Weights of a small masked spectrogram model: soap at rate 0.0045, 52083 training examples.
Rows from block 4 of a small masked spectrogram model, named by matrix and row number. Rows with one number belong to one channel. Each number is 128 + 24 x the weight over its row's rms, rounded and kept within 0 to 255. All counts start at 0. Numbers have three digits each.
After each channel's rows are labels from the 100 clips, of 14976, where the channel reaches its highest value: "responds to" is what is common among them. Only what is clearly more common there than usual is listed. The data: chords played on synthesised instruments. In brackets: how many of the 100, against the usual share in percent.
# convs0: expand 3x3 conv (model.blocks.4.convs.0.weight, 240x80x3x3, each kernel summed), inputs 0-79
# convs1: project pointwise conv (model.blocks.4.convs.1.weight, 80x240x1x1, transposed), outputs 0-79

convs0.121:092122099120167155146162143141141133157142126129142109113093158112128131161123138146130137107163105142133147122109160101171137100150122132166114118136134120131133143109112115073105141121126115055079159147152149151112148170110119065137147101
convs1.121:120120117120103147148125073110135135141113162118161133138116148164106155138168162102150132116165131111148161120112141109165140100114118144115130096086128142105185121082095143152109117115159143094144105139111092104152123179121112095163111156
responds to: arpeggio (93 vs 49.6); marimba-like (62 vs 8.7); playing: arpeggio up (51 vs 25)

convs0.183:128136107145128142140123128085127156108129153105181157124111133135152129164106178139154174123116100098148121127087133109114115127120101079145120141109078112104164113171132148116085105128122113111079164153081107146134139148155139123152105119
convs1.183:124175184142137089124123110146147115109150135105177094148114095138124090112103097099145123127119097161141128120099161109133098120144148145148114106141130126150120129138166097106116135134153154158177134102130110143138127180133076100164164114
responds to: vibraphone-like (36 vs 8.1); marimba-like (27 vs 8.7)

convs0.17:095108125154088119136121141123112115073145167117114106156144123160140163116104142090139137190117114074139128115143116153107166094159141133151134099151077105107147123135135127125129109115145153150145118129128152120131081115172165162146107153
convs1.17:161103094123137149127150078141133114125129135131106139108119119158126156082161150126139105080143105100142154129160137115125093166084111150118176144145121151118135153110109083151117103132141151162145086101143100110135091161137125157085108099
responds to: horn-like (61 vs 8.5); muffled (low-pass) (30 vs 12.1)

convs0.226:119126122135141123121121172143125125134148170127127082114137108179145160139127148062117166125155151051121107132143144121084162138116114141118114115164125139121134130113113112111103091159153118146140130114113149116149094107192155136121144155
convs1.226:123090132140151125132124147142105120143129169152114110146137142180089115129149094099153136138129161131120135145119138138168113159100139121037117099139124135115175141115122128141144096128139155122101111098151134157177099160106088140114152161
responds to: clarinet-like (58 vs 8.3)

convs0.77:087143115101104134132105121132100121179181100146139151135140186117133121145130154151118152101133126109150114192149116082161128178110102132119109093092101139078127159141136098119148137130122127142108106125156134118133120103101149156100130104
convs1.77:151117178108157129141113174115163131122132121118144114128137089134116106165121126155142120148087093137094123128099183148171117124124138117133156176100168136122089115109092148096096122150165127154118123130159120130124189134094132103142141113
responds to: organ-like (57 vs 8.3); square lead (33 vs 8.1)

convs0.219:121135116069135128130118116112137093161116123124122117115113106099115144134098168156088096152115111116157117131119096108155111168120147107113108151051131136107137135147141104122149133127162102107125111161157139106130168172085123122140107070
convs1.219:154146108163120130131089080121115093113086165119128104136100145134146108114116123099141114118137164131083166126170148128108119114149120121085155104122127105120099123139145136145083158112120128093137134059074121141142101101148133157128150100
responds to: arpeggio (99 vs 49.6); marimba-like (60 vs 8.7); playing: arpeggio down (55 vs 24.6)

convs0.179:114123122137141126126115120138165110146164130117173161095153118118140107151152121106100135189113113130178081124123139110180124121116145092150148168113112147167135110133132100130158106135111131161108138192178113127107161160124120115142129102
convs1.179:163129124126104111142090148119153122116117139166147192101141098098158094099147159145171138106117145140124100100114105122150056153106127108100121115121129115154094096118160145119162134119125147095110132132138136118112153130076117101126154161
responds to: playing: strummed (52 vs 25.2); marimba-like (36 vs 8.7); clipping (32 vs 8); text has "clipped" (32 vs 7.9)

convs0.72:128100146157188155078099110090109134099131101131145091095128118164118142148098159142129136123163155193111136121145127101118098126107118153128123095129088101145134143085105140149133149116108091083117139129112142143127160099121101119157141120
convs1.72:129132136145127104175153164152130116097103149161149137157081137161127111146180053116155106105116181127108162140133121115156100133112172091126137127151185114142117108134132147138138130107116168129152119132142140112116108163136124097133122123
responds to: marimba-like (26 vs 8.7)

convs0.106:145117127117089147158107147122149114138161081128142114122121106155130115172087103132132130122143105195140085125146093120117126137141117157155134117157118135163124109123113101142099099163108134158112183154083120120114094110188135110109116112
convs1.106:155118111119115160089109096159138102113142124158154134128112111108123070109163181119096088096135129127152105137147112129121115171127121131098153138120149149139170141128154117147152122066131112123134080104117137145128155165108132100124149181
responds to: marimba-like (25 vs 8.7)

convs0.41:097181125148135130129084166072158152118129123112102125126138123108109093136154116128126158058123142146112139096102125123140099160117092134155132127124134144097132191116169123109111167098179117153099122146144108118127141149144113132133113140
convs1.41:148159138120173133136118172126110128105141129107122095112148081112105105188176139140090120092138115130148129115120127187141130123095090156071126136142139089106140125156137128167113155122168104148116139169114136088152128129128144141122112125
responds to: clarinet-like (32 vs 8.3); organ-like (29 vs 8.3)

convs0.4:114115113107136129114148139139162166119172155127110092144159132162156118146150146092119084120122166110175155145087114155183112113083110146096084115142138148154099171113165110111110136171136129149150123118100134120126154125142105119125110142
convs1.4:112139160128127131149133157107135097115148133125101129132120149093077119131143120134145118098140123144115062135167138110140121127113101147115177116168134099126138140142057162178117105156160099192109115120107144151134125168135136141115121109
responds to: arpeggio (97 vs 49.6); playing: arpeggio down (61 vs 24.6)

convs0.131:159112122132192137105141103135174119142119066109095160088141180155161143111094109136125142156132107115107128113091134105154095137104126115142111139112131115110112103112130158135137124155130118143131123097138150079102132124103149098096078103
convs1.131:142153117138116079128119158118098112128155076147127156148133115127143118109160147111101102140139158146131123104147108169101129158169089119114153079113102090146133160126133108152077119133146116150105079168088106164137117142137135108123130163
responds to: marimba-like (45 vs 8.7); clipping (25 vs 8); text has "clipped" (25 vs 7.9)

convs0.110:097144177161120174137092195137142120132135151132166136112154160117164144135158159123131174139135106146107127125096168121098135141142115135144109109147136121131136107115149119142156127107085111150130175152170095132126137109145102096119160168
convs1.110:127159139132128161114092175146109154120113138166164135150104125149126119133117148138129127135148096135140159139139141160099086106142138099121136149125117142122148107162142162151150088171076127121130190101097145081112094092106084118112134128
responds to: marimba-like (43 vs 8.7)

convs0.20:135120099166145144141158117132093120123142144158123135128167144131106115118119138106124102138138115136137134154138110164128114133081123181131162139154149172104157093148115069137104138102118145108147201094103080119122076122112138154122142124
convs1.20:136158078128173142102115142120118078142122118089168095156139127132110141141169113148108141094134117172122125143117134135126146148140095162177139109177117095120124124178127134116115110149128096125127090144099132099148107143114101139090172155
responds to: organ-like (25 vs 8.3)

convs0.6:133090136197151109122114161127110144161144132132132117174092128119152123115108134135136126146125130117155110180120107128107135055117119100153115100128144137152136145145131082126079141119153102159124125175120094142095097134159116132112121087
convs1.6:108107137151143139091126119115108140123137110124126141164128160150166117111095147095184148130110117105135135124127137085104143136124160096150133182127148098142094163150127183178167105122133088111140104100122158138126091088149107113126132158
responds to: marimba-like (36 vs 8.7)

convs0.227:112147132123142115119093120120110149114178120133152129103131137110130111145131136101168116152142149144130124123121129117072093108116118119101118175108118154152201143104124062131073151112152117126102137123101157172108133126180131134134163120
convs1.227:147088147128076145117091141158134104129124136160141098145147106138105161127128143137112138170064178122146068152149116143140127110144182144140150092115123144109087129156154134140146143127117144177136090127115110140123121110115132143132110087
responds to: arpeggio (94 vs 49.6); playing: arpeggio up (59 vs 25); plucked string-like (27 vs 8.4)

convs0.173:091137132154172136160113123114132128136102117107130156084146108158141166142124142113116152122127102179132131093161119108125136133120140099110160191114142125135157111096139144085129128115102146094137129147134086093085134150106070138124081123
convs1.173:122121107099111135140150143127071112118131121110142164127151122117167122082149120143143100136163141106097125154118136142153077153173069166139137140126121129140132134192144124112105187116136152126133146134127091103125126088164155132103107123
responds to: marimba-like (34 vs 8.7)

convs0.127:073160142146124138152155129157102135120086121128082145130119112132166113130143162119126125102146132134137134177131101158147129104125161095136101100173125136115140211136134115106134096103111123110144133129130111092139105156175144089097130138
convs1.127:089132123092135175140147142114150149119119148133120112184128144101135135138142176122131096162081120091114113101130125103114117106143094171134140137099121156162143188142081121157131109159140144149129129150132118164155156150126094150153162133
responds to: mains hum (29 vs 7.6); horn-like (27 vs 8.5)

convs0.91:136157129135124130125129111142185106132085151099143069148114119124136124083102116131101119122164143101172124142116121103114143087145143141143110094112158116095134153082136104178105111134105113109124174109139147114143115109142131115064161130
convs1.91:172094118083103096153146122150133135139152124127128130119164122088188144117109162128143112151109107103125112125140099141118104144102137115083168084103110116176120140089154136096155102132139145133149112130132111167093107153097143128100104095
responds to: marimba-like (30 vs 8.7)

convs0.170:106122139131155124173164102131151162123184151092099128130148117149142171163124099143119136104119164122120137103152127161114112156118115136129097075117124145133115119108098080139105113166125100117139154120126151130095107147165127192118121167
convs1.170:095103139129130159108137115130118118181112131086113140111081158181114112094112117134094115116132131121148133134144125104098161158161145125110134146107114204086146144112099130132134161092121136117139106102126125150123102133160119192153138144
responds to: string section-like (25 vs 8.1)

convs0.68:152141125132139132134138121117149106129117086157148153102122151129109164118121171154123129113109111125122096154095146076102107134121182131109118158116167107152149160092152111131147160134161142108123123114175174097156140169088147095090108135
convs1.68:133101091138149158145140160102151169116108124139120134109108111115128121140145082141136145172095138123114171132148121141153175110123171174170136117139092103090152163091171132158109101153135139121137088119104124136130154085140105158120138136
responds to: arpeggio (88 vs 49.6); playing: arpeggio down (68 vs 24.6); marimba-like (30 vs 8.7)

convs0.104:128164126149162150125099145170100161134155140159135155141143114094129098107134114154152109104127107104101125132140066136127128123120132148146131129140103121171138100152095090057148132148114158146120131174135113128096129095119128173175142125
convs1.104:133170106142136103149101115126120146109123100119099158124136116124131155149106139153103095145133122138127102103146098145100159136196157142135077117103142096144146110144170170154151140131082104116102119115149141194132106109125152129107138087
responds to: harpsichord-like (40 vs 8); clipping (28 vs 8); text has "clipped" (28 vs 7.9)